config = dict(
    encoder_arch='res2net',
    encoder_norm='groupnorm',
    decoder_width=384,
    decoder_head_dim=48,
    decoder_qk_norm=False,
    orthogonalizer='newton_schulz_5',
    batch_size=128,
    lr_schedule='linear',
)
Rows from block 4 of the text decoder, named by matrix and row number. Each number is 128 + 24 x the weight over its row's rms, rounded and kept within 0 to 255. All counts start at 0. After the name is the row's rms in percent of the matrix's.
# v: cross-attention value (decoder.blocks.4.cross_attn.v.weight, 384x1024), inputs 735-881
v.27 100 [127 123 148 139 161 121 132 148 128 144  93 158 128 132 118 140 158  87 142  99 180 142 145 178 144 117 175 108 138 151 115 158 120 147 140 118 120 140 148 121 121 109 142 141 151 107 131 149  88 132 136 126 137 103 124 141 123 105 153 135 189 149 122 126  90 118 163 126 176  90 144 119 131 124 130 123 155 138 128 157 138 121 145 111 119 116 100 142 165  96 138 145 154 114 137 122 110 136 123 115 147 138  64 151 151 133 126 134 111  81 130 171 138 128 123 159 130 130  96 117 142 102 135 146 135  99 117 103 142 155 127  85 155  74 154 137  96 165 116 119 137 159 116  77 116 107 100]
v.28 104 [ 89 114  72 109 135 178 140 121 151 123  77 125 133 113 113 131  94  69 131 154  94 156 135 120 151 114 137 144  96 142 145 172 121 132 101 157 128 155 124 137 141 132 169  93 168 144 104  93 144 143 109 127 107 150 114 129 133 160 146 105 143 111 137 119  94 149 165  96 138 155 162 142 124 130 148 119 100 150 147 118 104 141 158 114 125 122 162 145 110  44 132 115 128  76 143 136 151 126 119 138 104  67 145 147  93 115 118 110 107 190 141 158 114 140 110 142 124 137 100 165 150 137 147 119 110 135 113  86 116 125 157  85 112 139 139 147 147 158 117 152  92  92 183 142 118 149 163]
v.29 100 [123 104 107 137 131 123 172 125 129 137 160 148 166 125 132 167 122 140 119 128  98 103  90  82 123 146 157 119 138 116 129 113 126 120 151  93  85 130 139 131 137 128 155  72 102 116 143 139 137  90 102 126 109 110 106 115 128 147 146 137 119  97 147 129  98 153 142 137 145 138 125 101 166 160  95 103  92 137 168 127 126 119 135 121 129 114 107 135 174 127 115 108 104 139 139 122 141 135 157  98 112  87 100 128 131 147 114 143 168 119 122 127 103 128 187 117 124 121 129 181 102 138 108 126  74 147  88 129 113 116 111  92  76 115 115 120 114 123 137  99 153  94 110 178 146 128 127]
v.30 099 [137 127 122  91 132 134 131 116  95 151 139  76 116 136 152 115  73 124 124 151  98 147  93 147 126 141 115  86 155 120 131 137 164 191 143 155 134 106 163  87 157 117  98  89 162 138 123 104 118 131 126 133 139  77 137 144 111  76 126 130  94 128  94 146 151 110 160 152 124 101 172 119  99 117 137 134 126 180 121 135 147 107 129 176 139 103  95 119 146  80 142 177 142 148  86 110  93  88 105 103 141 102 119 145 136 128 142 126 133 114 127 132 119 119 116  86 110 112 144 125 148 118 113 113 120 105 102 161 109 130 124 119 128 110 115  88 105 158 118 163 131  80 155 131 135 106 115]
v.31 099 [158 166 130 133  75 133 168 131  93 131  92 150  97  89 125  99  41 133 116 126 123 160 119 147 126 174 120  96 117 127 121 121 120 134  79 118 176 141 145 135 118 153 194 127 111 170 125 129 117 140 130 161  77 137 166 131 110 131 145 144 110  98 121 147 114 108 118 158 136  76 148 155 114 128 140 142 152  99  79 168 118 158 111 126  98 133 115 146 143 185 143 172  81 173 136 159 129 114 108 166 134 131  84 133 180 123 141 128  76 146 141 122 124 181 118 100 126 129 125 150 136  82 112 135 106 148 135 138 135 178 126 121 137 107 149  94 130 125 151 168 179 141 144 153 141 119 101]
v.32 102 [105 113 101 117 115 141 116 133 126 118 120  92 136 115 153  71 130 148 146 111  72 107  98 118 139 159 131 118 153 119 130  99 139 141  80 116 146 137 133 116 148 120 131  57 161 104 115 165 129 153 104  94 113  87 114 117 116 113 120 105 160 122 168 133 168 125 141 135 139 114 102 125 120  96 130  99 125 106 155 148 157 130 157 104 160 157 119 132 105 130 115 103  94 150 115 154 144 165 155 123 142 131 137  91 121 129 120 131 115 113 170 143 183 120 169 128 157  80 120 124 126 103 181 120  95 109 133 108 128 115 121 138 136 113  87 131 147 109 173 134 143 126 128 162 136  94 166]
v.33 095 [135 102 147 146 105 102 109  78 108 164 131 151 132 195 104 129 103 164 131 178 174 107 163 129 131  95 127 102 145 117 170 127 128 126 138 124 145 147 132 102 168 122 100 131 132 153 144 120 110 137 109 113 145 169 158 124 183 161 116 117 143 124 133 141 109 157  97 117 165 165 129 136 108 123 156 102 154 117 117 151 141 154 133 122 104 126 147  98 136 146 113 136 110  95 158 123 140 119 116 137  97 134 163 126 153 155 131 204 140 109  92 141 108 158 178 119 143 123 117 147 108 162 114  90 116 140 135 128 129 132 158 117 114 183 112 155 180 151 155 125 102 160 121 129  78 124 108]
v.34 098 [177 135 127 113  94 132 134 125 102 137 105 143 152 134 129 108 158 157 113 137 144 129 115  90 113 106 113 123 139 132 125 132 192 181 123 148 137 147  73 115 130 119 112 136 154 142  92 131  97 110 122  79 123 126 170 152 126 169 109  95 124 111 125 134 136 135  79 169  77 106  80 145  76 128 170 115 141 138 125 173  99 139 110 113 137 159 159 103 136 127 137 117  77 131 138 115  95 111 157  88 135 133 106 166 144 137 136 103  72  81 118 155 161 125 115 146 122 142 144 145 146 156 106 115 168 135 118 152 130 117 153 132 132 105  95 153 134 124 123 141 187  90 127 123 177 148 149]
v.35 098 [103 139 131 124 124 124 138 162 121 177 170 121 134 103 129 151 140 123 117 128 108 144 144 101 153 154 120 167  73 128 151 147 138 116  84 164  88 137 119 108  83 103 115  89 119 107 103 100 120 114 136 116 130 147 128 127 142 135 153 100 158 141 109 110 160 117 193 121  75 131 156  69 149 130 111  95 120 167  77 142 121 175  82  80 105 127 179 130  89 145 129  96 103 154 153  77 136 105 144 120 116 115 116  93  99 155 102 113 119 155 150 156 106 128 137 122 114 125 123 136 109 122 119 149 131 145 106  95 118 113  95 122 128 105 154 125  88 188 103 122  63 123 165 127 110 168 129]
v.36 102 [112 119  76 139 169 170 155 100 163 144 101 107 127 140 156 110 147 147 154 128 145 179 145 148 129 149 122 121 158 106 145 137 110 119 106 108 152 142 122 129 109 144 135 120 164 119 111 171 113 155 121 138 149  99 118 142 144  95 152 128 126  80 108 158 153 128 108 131 132 145 102 111 130 155 107 137 165 169 112 158  99  70 146 126 114 153 161 121  89  44 117 136 146 142 119  98  65 120  91 103 130 137  98 157  90 124 144 122 132 109 164 162 125 164 107 110 151 149 114 121 153 123 137 145 105 132 147 138 145 145 102 115 109 137 166 112 107 119 125 142  81 128 119 141 161 130 130]
v.37 096 [163 127 136 119 140 127 133 129  84  81 146  92 110 125  89 147 123  97 144 111 127 132 109  76 138 116 113 146 132 162 118 152 170 118  81 110 120  94 181  90 137 108 130  67  94  87 112 125 113 129 123 124 163 159 151 113 123 122  93 158 136 125 138 129 135 122 180 185 137 133 144 170 114 153 117  77  95 124 122 124 173  65 116 114  89  95 144 125 154  67 105  95 118 161 140 142 125 116 155 169 117 155 111  80 127 107  98 121 118  67 128 139 103 113 154 118  79 127 112 123 157 118 113 160 129 124 150 128 130 147 152 146 120 128 124 127 119 158 155 158 136 129 146 139 105  95 176]
v.38 102 [109 167 118 157  89 100 143  96 104 161 115  66 105 150 114 170 153 125 103 137 111 133 138 139 116 131 110 109 105 101 133 142  90 165 148 145 138  96 115  84 111 151 113 128 122  64 150 139 137  98 147 148 160 162 118 128  85 104 111 140 123 155 104 144 116 149 143 154 146 160 147  85  80 108 132 123 154 126  50 106  60 108 166  97 125 133 113 148 113 192 134 115 168  77 120 137 160 116 103 139 149  86 146 147 113 142 116 144 168 109 107 114 157 132 155 118  98 141 114  95 138 121 152 130  76 135 132 137 150 159 129 125 138 134 125  86 121 162 166 132 116 123 169 141 144 155 124]
v.39 096 [154 122 143 161 100 105 112 105 179 112 119  80 108 128  86 151 104 160 167  91 122 123 150 123 117  88 155 136 105  98 119 127 143 164 149 106 167 122 108 119  95 138 129 114 140 131 131 187 135  77 155 126 111 157 174  99 137 104 121 110 157 128 103 107  88 157 123 123 170 138 143 158 136 104 148 104 128 117 138 125 110  76 124 152  80 106 182 132 134  75 162  99 138 139 155 123 128 134 120 132 136 139 149  79  94 152 146 166 122 164 148 149 129 150 119 174 104 140 137 115  86 100 152 136 126 122 143 132 137 137 143  85 120 113 166 157 185 114 148 125 157 114 165 126  98 102 135]
v.40 102 [136 128 154 142 143 137 109 127 128 155 141 131  88 105 117 135 162 131 154 162 158  91 108 108 114 127 153 153 153 187 167 150 106 143 101 132 126 143 138 128 105 132 127 122 149 167 137 151  87 141 144 111 137 141 108 146 155 144 129 114 121 125  63 141 135 135 150 127 141  92 149  76 119 130 172  84 134 158 159 128 134 144  84 115 148 119 183 103 216  82 103  95 174 119 133 190 172 140 105 150 101 130 130  75  94 147 106 113 151 148 147 139 108 129 157 111 129 151 182 142  89  71 154 129 144 100  97 135  96 115 121 118 105 138 172 119 185  99  94 154 131 123 118 144 152 138 150]
v.41 103 [156 137 144 130 120 166  83 139  79 118 157 156  99 139 132 121 146  99 149 121 135 144 130 115 108 144 166 147 161 127 150 160 122 124 126 175 124 134 116 137 111 120 150  98 102 105 134 124 118 154 108 132 148 117 125 154 119 106 157 136 143 124 123  97 143 164 165 131 118 149 156 122 138 119  83 155 154 142 141 155 165 102 145 142 133 116 110 107 132 181 152 143 135 132 162  90 178 154  77 136 170 122 131 104 152 104 154 128 116  96 161 171 111 156 141 120 102 145 121 148 128 149 137 113 152 109 139 162  99 130 153 172 152 122  75 122 131 130 140 135 104  96 170 119 144 124 167]
v.42 100 [105  98 139 130 180 148 137 140 140 118 161  55 117 191 115 136 179 134  88 126 135 131  95 134 154 120 133 115  93 122 111 137 130 117 103 134 181 109 123 132 144 142 139 159 141 112 140  94 136 142 148 129  91 121 163 117 105 145 130 135 153 173 194 109 107 140 119 147  92 149 115 148  88 152 103 101  93 121 131 114 132 177 131 160 137 122 121 113 112 176 125 135 129 120 127 158 105 136 145 130 136 153 124  96 159 139 112 115 159 156 106 188 149 142 122 118 132 126 117 145 115 142 158  97 123 108 140 140  84  96  99 114 129 107 149 118 158 142 184 109 145 168 114 150 133 117  97]
v.43 098 [160 172 127 117 154  88 122 131 143 122 139 120 124 137 128  94 150  90 179 108 136 130 131 136 133  92 126 141 111 110 117 100 146 182 163 134 147 142 135 146 139 140 144 114 124 174 123 118 134 113 139 124 172 135 106 175 109 131 150 142 113 137 111 148 137 120 148 122 140 124 156 102 134 123 128 114 125 122 141 183 122 155 149  95 148 126  83 132 105 126 116 152 171 175 147 137 155 122 114 134 123 133 123 114 111 148 137 134  82 145 167 126 114 137 156  95 155 136 146 125 149 109 122 112 129 139 130 131 106 134 123 135 117 108 118 109 109 118 132  82 144 136 126 118 112 146 117]
v.44 099 [143 127 161 131 122 104 123 143 148 161 112 136 135 112 103  79 123 115 130 144 166  89 136 149 151 138 112 146 146 147  93 122 110  73 107 134 126 110  70 114 127  99 119 128 118 143 152 152 105 167 117 119 142 132 109 116 121 106 118 122 130 101 106 132 105 112  80 154 132 143 158 138  99 114 141 137 109 113 174 141 115 146 104 152 169  69 196 139 132 162 132 113 131 133 113 135 126 120 108  98 108 132 136 130 167  86 158  91 123  56 122 113 146 124 144  95 112 101 152 146 122 116 113 124 148 179 152 118 136  74 143 186 144  79 127 134  95 121 137 146 134 119 113 140 161 134 153]
v.45 102 [128 147 113 143 133 138 161 175 115 143 101 176 146 120 144 198 152 152 138 161 124 120 133  92 142 121 120 104 101 124 148 157 131 159 150 164 116 127 125  77 181 109 137 107 114 153 119  82 130 139 143 131 136 172 158 133 117 189 132 148 132 146 140 129 119 113 188 115 146 140 148 127 134  86 133 123 138 151 123  92  83 108 161 110  99 128 114 141 153 113 101 118 138 142 118 108 109 134 127 145 129 116  96 127 101 121 138 151 114 107 178  97 159 135 109 122 116 131 168 134 123 139 123 128 105 140 125 117 138 150 122 145 122 122 132 103 120 111 143  64  39 109  91  99  95 134 134]
v.46 099 [144 123 133 102 136 119  78 142 116 148 133 139 143 152 147 106 148 135 116  93  83 137 115 158 104 139 118 138 160 190 146  76 144 107 159 128 121 115 137 147 158 122 217  85 117 115  90 126 156 153 149 116 155 126 122  97 145 136  87 116 104 125 140 123 152 158 127 148 160 149 181  87 145  83 132 128 124 125 132  79 127 130 140 113 118 114 163 115 147 145 160 129 138 157 196 150  96 125 103 116 116 131 153 103  67 115 135 128 109 158 134 129 123 145 164 145 122 118 150 106 100 106 157 127 128 165 133 110 162 109 173 116 118 132 125 107  92 134 109 145 128 136 159 136 164 113 150]
v.47 099 [118 118 141 138 132 145 118 150 124 107 153 144 146  74 112 111 164  79 118 102 136 148 116 170 148 130 153 105 127 142 109 115 152 144 114  83 123 140 126 129 127 122 189 139 119 189 153 116 159 150 142 147 132 158 131 160 122  92 141 134  89 138 102 154 116 121  60 120 150 110  95 161 104 145 116 131 110 151 163 154 122 102 115 163 118 138 141 128 117 177 109 145 134 129 125  96 162 143 128 135 112 122 101 101  86 129 152 143  92 140 124  88 144 121  72 110 153 131 100 137 151 137 104 126 137 123 154 165 162 134 112 161 118 125 163 116 120 151  97  93 112 127 122 110 128 120 101]
v.48 099 [113 146 165 131 103 123 144  98 120 125 109 106 172 117 127 109 106 121 118 129 130 119 106 166 160 104 121 127 153 119 116 115 114  94 111 148 143 113 114 134 149 142 141 128 125 145 105 148 111 147 131 122 158  82  87 135 146 167 110 132 119 167 103 113 160 139  95 150  99 162  91  94 134 150 196 166 124 154 152 106 178  97 113 160 140 189 139 121 155 186 134 168 111 140  90 136 104 147 154 116 134  97 130 182 134  84 126 117 131  97 117 143 154  96 130 144 157 108 151 117 143 105 158 121 102 117 133 100  88  96 149 119 132 119 130 138 164 170 143 155 121 101 117 117 154  93 145]
v.49 104 [139 139  74 138 133 131  98  97 111 118 160 101 145 113 204 101 116 158 133 128 140 143  96 158  87 137 121  82 145 108 130 120 116  72  79  65 118 168 111 103 117 127  91 136 118 147 147 160 113 134 129 136 113 115  95  98 131 127 124 105 133 166 121 150 118 155 132 101 129 139 113 152  92 104 155 131 160  67 122 142 102 155 116  78 110 125 103 172  92 170 105  86 140 144 109 127 124 165 106 115 169 132 150 117 109 151 127 100 106 188 124 143 136 103 118  89 137 102 131  84 125 136 150 126 138 137  80 117 145 108 121 109 147 120 113 113 132 108 116 124 120 105 102 168 123 119 119]
v.50 105 [146 103 102 130 101 111 160 110  83 121 163 197 131 174 144  80 143 119 115 132 135 137 192 121 154 132 150 104 149 150 160  96 142 104 137 142 145 134  91 148 128 158 117 148 126 155 144 153 145 128 111 122 110 100 136 150 129 102 130 135 188 155 137 154  81 125 161  81 115 111 154 173 126 141  93 146 114 186 108  83 126 106 144 130 101 114  92 134 126 202 113  77 126 115 138  80 130 197 142 147 116 126 115 133  98 127 180 113  79 107 130 145 137 141 128 101  91 140 127 118 132 125 160 134 147 162 118 117 119 114 134  96 106 171 132 142 145 121  81 129 168 102 132 134 144 123 120]
v.51 102 [ 79 102 163 133 100 129 123 113 121 131 117 105 135 138 126  48 148 130 125 106 119 115 175 127 110 165 129  90 144 132 160 117 153 143 138  83 118 110 138 158  90 135 146 100 119 134 120 172 112 123  88 146 145 136 105 110  84 122 102 129 162  85 151 143 128  97 120 143 155 107 140 171  95 119 111 119 143 123 109 112 137 162 153 141 144 124 161 142 147 117 147 162  88 161 147 145 149 106 149 118 172 147 125 149 139 108 171  86 104 113 158 131 137 135 117 155 170 104 164 139 112 144 133 122 139 137 146  97 154 131 138 152 135 122 128 104 167 177 150 126 142 138 152 130 104  97 107]
v.52 104 [151 102 103 126 118 149 134 109 139  93 180  97 144 145 118 105 141 171 154  82 141 102 163 137 125  84 108 157 127 156 157 135 114 136 172 102 126 100 106 122 145 121  90 119 155 136 130 119 123 131 113 106 151 120  61 137 160 149 102 146 182 101 126 129  99 149 106  91 105 104 151 111 119 116 179 103  83 135  97 112 109  97 128 131 124 142 158 154 120 135 106 112 176 133 122  94 142 113 143 127 125  81 103 138 114 108 103 146 148 121 116 128 130 120 143 111  99 168 117 138 118 139 117 142 141 131 104 130 122 111 150 159  92 137 108 144 163 122 152 114 136 111  88 147 122 204 120]
v.53 098 [129 117 108 109 134 137 121 125 166 141  94 122 135 135 143  83 123 107 131 135 122 110 100 117  93 129 103 112 130 149 155 123 143 157 128  71 127 117 103 100 126 131 150 123 151 153 153  94 151  60 125 144  85 118 140 133  85  87  90 152 141 158 133 137 175 115  94 124 148 144  85 103 139 135 101 137 133 101 118 144 126 188 117 128 128 148  90 121 132  86 120 119 171 111 140 113 165 107 139 172  88 151 162 132 144 139 137  87  90 151 112 120 112 144 167 123  94 170 141 109 123 103 143 144 143 119 112 153 126 117 132 106 111 161 134 108 140 126  98 109 158 121 125 128 172 137 124]
v.54 099 [142 111 137 122 124 109  63 135 148 131 142 150 103  96 107 106 151 140  98 137 118 147 123 112 129 110 143 114 119 156 137 133 119  91 105  91 132  99 120 117 129 120 107 113 124 132 139 137 118 102 147 149 143 132  85 134 132 106 131 139 174 147 149 124 121 101 140 126 136 122  68 150 148 118 114 123 102 119 137 128 113 148 160 133 125 164 135 123  83 136 112 141 120 150 165 130 139 151 137 169 125 133 108 134 144 113 109 108 128 122 140 122 124 139  90 148 127 134 140 116 153 119 171 144 103 159 146 134 138 149 105  96 103 142  98 133 100 116  89 103 130 117  84 132 111 140 148]
v.55 098 [121 110 162 123 125 107 168 150 124 103 166 121 137 160 126 155 103 147 161  90 132  86 135 162 171 122 142 131 134 123 115 151 176 122 127 155 159 148 116 104 149  94 143 102 165 154 107 115 164 149 131  84 146 152 154 120 136 103 145 134  96 101 123 105 131 127  88 112 127 125 132 147 121 117 112 127 121 156 107 119 145  67 126 109 113 101 132 127 129 160 146 130  91 160 135  98  59 126 108 156 136 119 119 150 119 108 159 138 138 126 130 152 127 136 180  81 175 113 128 115 112 126 154 112 105 123 144 118 128 128 133 119 126 135 129 114 135 145 155 107  73 115 109 123 125 109 148]
v.56 102 [118 165 111 115 122 126 134 179 109 107 145 129 179 129 161 133  95  82 133 114 146 128  94 169  92 118 116 131 136 109 116 151 139 114 115 164 123 127 110 124 123 155 145 116 134  94  92 134 133 155 107 115 162 181 130 162 175 133 104 123 132 131 123 129 125 109 105 110 147 155 179 127 103 131 116 146 155 169 129 120 136  53 140 126 132 137 145 102 106  77 137 160 156 129 111 128 138 129 128 136 129 124 135 115 127 164 124 114 106  85 110 168 108 116 127 161 174 130 149 127 140 127 139  96 102 124 178 152 154 116 131 120 108 120 100 186 103 149 126 142 116 116 123 140 170 148 131]
v.57 101 [ 78 108 115 108 196  83 103 107 106 162 136  94 144 146  98 157 162 170 112  99 177 134 129  90 164 121 122 124 111 115 147 154 105 133 155 110 149 111 110 102 126 172  94 142 152 134 107 108 129 134 155  82 120 135 145  71  92 127 120 158 115 145 137 147 113 122 172  67 108 118 118 121 162 152 141 108 130 120  99 133 102 107 165 151 150 134 152 121 156 168  92 154 131 111 108 108 123 102  75  88 101 146 133 121 121 123 145 156 136  92 121 150 151 110 165 147 152 131 112 132 113 133 101  89 115 146 128 152 134  80 142  93 137 157 137 112 101  87 115 157 131 143  94 134 124 114 116]
v.58 100 [143 136 110 120 122 117 105 123 160 129 122 105  58 117 110 153  92 109 131 120 142 123 130 114 134 144 138 175  85  95 105 128 138 184 125 127 105 122 120  77 110 119 121 128  95 111 123 123 114 169 110 115 119  68 110 119 134 110 123 128 160 107 127 184 108 158 147 131 106  77 113  77 161 178 158 128 139 147 160 137 143 111 141 167 154  93  90 137  95  89 145 140 150 103 121 148 149 136 133 162 118 135 132  97 171 140 161 154 117 118 121  99 135 127 112 154 111 133 131 142 119 130 113 113 133 161  98  95 109  99 125 149 106 120 173 180 131 123 171 139 149 154 139 152 146 147 158]
v.59 099 [148 108 196 125 150 159 130 101 166 114 136 105 140 174 130 111 132 102 139 115 102 112 110 153 109 122 119 117 150 105 133 121 141 113 111 127 110 101  89 169 135 125 114 162 115 123 167 142 151 156 154 108  98 119  95  84 164 112 109 142  99 139 119 127 144 126 109 103 119 160 107 100 113 120 147 146 126 166 140 143 128 111 152 140 111 100 123 175 127 131 115 131 157 147  88 152 150 123 110 132 162 132  94 145 115 155 119  97 118 100 127 159 121 140 133 124 108 143 123 145 148 163 108 120 142 171 150 129  92 115 117 114 112 163 122 137 138 116 154 135 116 108 125  86 111 165 105]
v.60 100 [116 149 147 166 176 168  97  91  93 157 164 129 165  85 147 168 183 142 138 147  93 150  73  79 142 132 112 121 124 169 141 129  91 119 171 146 132 168 155 137 169 152 113  96 180 130 144 110 129  71 117 184 126  94 105  95 109 168 102 154 147 158 106  98 120 137 115 103 115 110 124 166 118 121 147 138 118 189 105 127 117 156 109 156 109 109 147 117 148 113  96 113 120 125 172 155 110 137 164  90  70 147 102 149 151 150  88 144  92 128 136 116 139 170 138 159 114  94 132 160 137 120  99 131 160 114 142 118 128 105 113 125 152 147 106 157 133 109 120 159 122 136 133 126 138  78 128]
v.61 102 [156 121  98 105 158 148  92 149 107 108 152 170 151 153 125  76 184 104 150 148  66  98 159 119 159 128 125 148 102 135 116 134 111 111 134 123 128 153 120 102 152 122 126 138 133 107 135 139 143 142 148 114 105 143  92 117 130 130 130 149 143 155 117  99 155 135  94 108 127 142  94 124 132 176 109 169 142  72 180 164 114 172 108 157 113 145 148 117 147 113 142 144 146 159 124 103 133 160 141 127 102 117 133 156 149 126 168 110 114 104  85 122 128 139  94 127 144 152 132 116 103 162 129 142 117 122 114 123  90 111 113 128 156 150 110 170 132 160 131 126 130 137 111 115 102 168 127]
v.62 100 [132 146 140 113  84  87 127 174 159 129 145 175 134 139 128 103 165 184 120 141 107  99 140 151 110 132 114  89  96 146  81 145 115 156 140 196 112 183 148 121 155  94 141  91 136  84 136 146 130 106 142  95 154 124 159 139 151 102 131  87 119 184 128 126 154 110  45 131  72 102 129 128 143 161 158 149 158 167 115 124 147 173 136 138  95 132 168 122  84 104 189 122 144 105  92  86 144 141 156 160 154 130 141  95 105 104 130 150  78 127 165 140 134 134 151 118 119 116 125 124 154 182 123 108 108 158 109 114 163 139  86 116 144  98  91 151  93 152 118 126 118 121 130 149 137 134 113]
v.63 097 [133 128  97 124 117 110 155 143  83 157 136  79 149  89 134 137 132 114 110  84 134 106  76 114 145 128 174 114 128 134 176  98  75 135 112 136 110 156 120 155 163 140 156 113 127 164  83 167 141 156  90 143  95 114 111 144 109 136 138  78 113 173 137 154 107 112 142  96 128  70 123 119 136 147 112 118 131 134 112 105 146 151 138 101 106 142 112 132 151  62 128 134  98  98 143 119 175 131 123 128 140  66  83 136 142 106 143 107  96  90 150 144 149 125 168 113 139 103 135 101 163 135 119 146 136 128 134 145 110  94 119 104 102 129 153 111 140 114 160 123 170 133 118 122 157 107 134]
v.64 105 [104 131 124 141 146 142 114 120  69 140 114 134 146 121 137 152  83 115 138 138 101 138  79 131 152 132 151  96 145 103 140 168 201 159  73 106 148  78 140  83 100 105 152 159 110 140 126 126 150  93 128 158 107 116 229 165 115 134 124 164  92  77 115 129 129 151 141 131 133 137  85 137 143 110  91 122 123 143 127 121  94 118 132 104 160 153 123 125 115  83 124 131  95 142 142 103 107 134 115 110 108 130 112 164 156 118 116 137 144 123 124  88 159 116 152 140 129 128 109 112 153 129  89  80 119 106 106 118 131 111  96 129 101 145  85 127 104  93 158  89 135 156 158  74 134 129 131]
v.65 102 [103 113 114 118 129 127 137 183 103 138 148 159 192 124 109 191 106 127 153 130 110 111 103 116 171 155 150 112  81 122 129  97 112  97 138 151 116 139 130 105 169 121 134 116 136 162 122 142 124 161 103 157 140 111 113 163 143  66 134 129 129 164 162 133 144 141 162 119  98 125  37 129 122 117  95 118 126  66 141 173 132 129 130 152 123 143 139  94 125  53 142 133 151 114 157 163 106 134 174 141 134 143 119 164  79 137 153 174  87 134 107 164 157 147 108 124 154 162 101 128 111 118 117 163 120 127 112 134 127 146 129 103 147 164 123 141 106 135  94 125 153 105 163 154 126  99 164]
v.66 099 [119 121 109 112 100  82 165 117 142 102 128  79 115  98 130 107 159 141 147 163 147  94 146 138 113 108 110 134 148  92 102 154 141 154 171 118 128 113 114 166  83 134 142 171 136 132  71 114 153 143 121 143  89 147 119  91 123 184 139 133 109  91 119 161 175 105 141 125 142  92 147 120 146 127 105 173 139 115 173 131 129 109  73 100 136 153 170 143 170 105 114 131 164  95 135 148 126 129  98 132 117 148 113 123 193 108 134 137 189 177 192  89 132 111 157 101 108 130 147 159 141 130 154 106  96 101  97 157  92 148 136 165 129 149 101 120 127 118  99  75 166 178 131 116  95 129 142]
v.67 104 [114 154 158 109 120 155 148  94 118 124 124 155 173 140 146 161 145 130 145 120 123 149 154 105  89  90 137  93 135 168 142 107 115 172 100 102 114 112 115 112 124 118 100  85 125 129 140 136 136 110 120 138 115 114 145 110 109 161 157 128 106 124 108 105 138 139 127 113 107 110 102  93 164 125 117 116 145 145 149  94 113 103 110 123 125 116 137 105 134  90  89 107 122 119 116  86 138 181 103 196  97 132 109 131 133 116 137 163 167 132 122 119  93 157 156 139 109 110 115  95 126  97 115 127 117 116 145 161  60 104 122 123 125 101 135 140 118 118 105 115 160 158 141 131 139 116 137]
v.68 101 [101 137 101 153 141 144 175 101 119  93 130  92 149 131 107 140 121 138 114 147 149 125 103 104 159 166  85 124 106  99 135 142 110 141 121  73 142 130 153 154 117 113  99 141 138 100 153  99 145 144 132 158 158 112 138 108 101 100 140 169 120 146  86 109 117 102 156 148 129 122 104  79 115 107  96 125 156 103 128  81 126 113 188 109 130 130 163 143 167  68 118 135 142 136 131  79 107 142  91 124 164 113 129 145 125 109 153 123 113 185 158 173 122 161 111 183 136 151 120 104 122 132 137 114 117 125 146 130  92 143 139 118 107 150 144 112 103 135 114 135 121 116 107 133 117 183 118]
v.69 097 [129 127 139 155 139 131 155 112 126  95 145 153 144 186 119 127 116 126 166 147 141 139 132 106 141  96 122 159 121 159 148 123 128  92 120 130 124 141 160 152 150 131 145 139 156 123 148 151 145 117 122 102 163  92 123 106 138 118 135 127 140 159 134 123 137  89 184  84 119 131  87 141 120 113 140 148 178  91 137 129 128 122  98 126 112  90 114 133 147 156 146 116 100 140 102 127 126 109 105 125 126 173 144 128 147 152 135 128  99  78  66 126 125 100 164 121 123 155 124 161 109 132  83 115 146 113  97 123  64  77 141 144  64 122 100 111  99 141  83 133 157 143 145 133 143 134 152]
v.70 101 [113 173 148 142 190 122 114 158 164 130 157 137 129 123 132 160 123 148 139 112 189 135 150 126 134 140 170 120 143 134 149 135 104 174 126 110 163 146 137 120 148 158 161 109 182 134 138 148 110 120 136 149 106 125  72 127 159 100 128 105 154 134 144  90  93 134 142 118 115 142 146  95 101 128 149 128 117 129 107 159 112 147 171 144 145 141 124 104  96 134 139 124 149 116 130 152 121 164 107  64 119 123 141 125 144  74  85 174  76 142 129 102 133 188 128 144 126 136 148 126 107 117  89 138 113 139 137 146  79 185 126  76 141 125 125 165 114 132 146 125  91 131 151 134 114 123 122]
v.71 096 [137 111 101 122 150 131 121 141 118 166 132  73  98 109 139 168  58 153 149 126 139 111 126 161 111 123 151 120 108 102 145  98 149 128 140 134 101 163 172 129  92 130 115 118 133 127 104 119 127 106 136 115 118 131 135 113 171 130 109 126  78  99 110 123 100 119 126 147 137 140  74 112 123 110 132 122 150 113 141 135 119 104 140  98 145 139 161 157 112  88 104 169 155 128 149 125 128 120 133 134 141 174 150 102 114 118 153 138 103  81 109 145  95 150  50 161 132 112 139 118 162 181 119 114 159 103 132 164 148 127 121  97 113 110 151 146 100 107 137 128 151 116 111 159 132 126 116]
v.72 101 [129 137 133 118 154 141 129 116 132 121 139 130  84 117 132 151 126 151 125 125 138 126 156 108 119 160 166 166 153 111 125  82 106 129 116 108 139 103 131 122  88 112 120  75 119 131 163 153 125 102 111  89 143 185  98 150 104 110 103  97 128 148 111  97 118 183  93 121 147  88 134 119 129 161 140 138 134  83 113 133 163 133 135 121  80 127 106  90 127 179 155  89 139 110 141 175 112 105 122 114 146  92 106 105 175  73 127 124 122 134 107 155 138 118 117 126 113 136 130  93 119 142  92  99 160 112 141 150 145 128  99 160 116 116 127  88 137 112  96 172 115 117 111 129 126 121 128]
v.73 101 [120 114 118 143 157 130 114 108 159 151 130 150 129 143 132 138 147 122 158 126 124  82 112 160 122 145 136 137 111 176 156 159 117 153 120  80 117 135  95 134 143 106 122  82 150 117 128 116 117  96 135 121 115 118 128 130 121 104 102 142 133 167  70 109 154 104 136 119 124 126 151 170 129  92  94  84 138 113 128 123 125  90  73 131 126 103 122 137 112 102 116 149 144 154 173 148  75 140 164  93 114 105  96 118  63 100 134 120 135 146 112 140 143 132 119 138 175 119 136 155 141 135 112 158 100 112 134 136 126 174 124  89 101 156 145 129 144 129 123 147 130 166  97 133 127 110 123]
v.74 103 [135 117 123 113 103 102 105 134 151 172 164 122 130 150 118  83 172 142 107 128 125 122  94 128 116 139 163 125 111 116 113 117 137  93 136 112 119 133 110 144 114 154 130 156 109 115  93 127 120 144 111 131 135 137 134  93 118  70 164 127 130 119 169 168 134 118 144 114 110 134 132  64 154 128 175 171 157 161 153 158 117 151  99 148 122 125 114 122 156 137  80 128 123  91 124 139 119 104 109  91  83  86 139 135 154 164 138 145 116 105 125 146 122  98  97  54 163 130 121 154  86 108  98 124 149  93 118 122 133 132 135 117 128 124 109 110 123 122 130 140 210 113 115 158 108 129 101]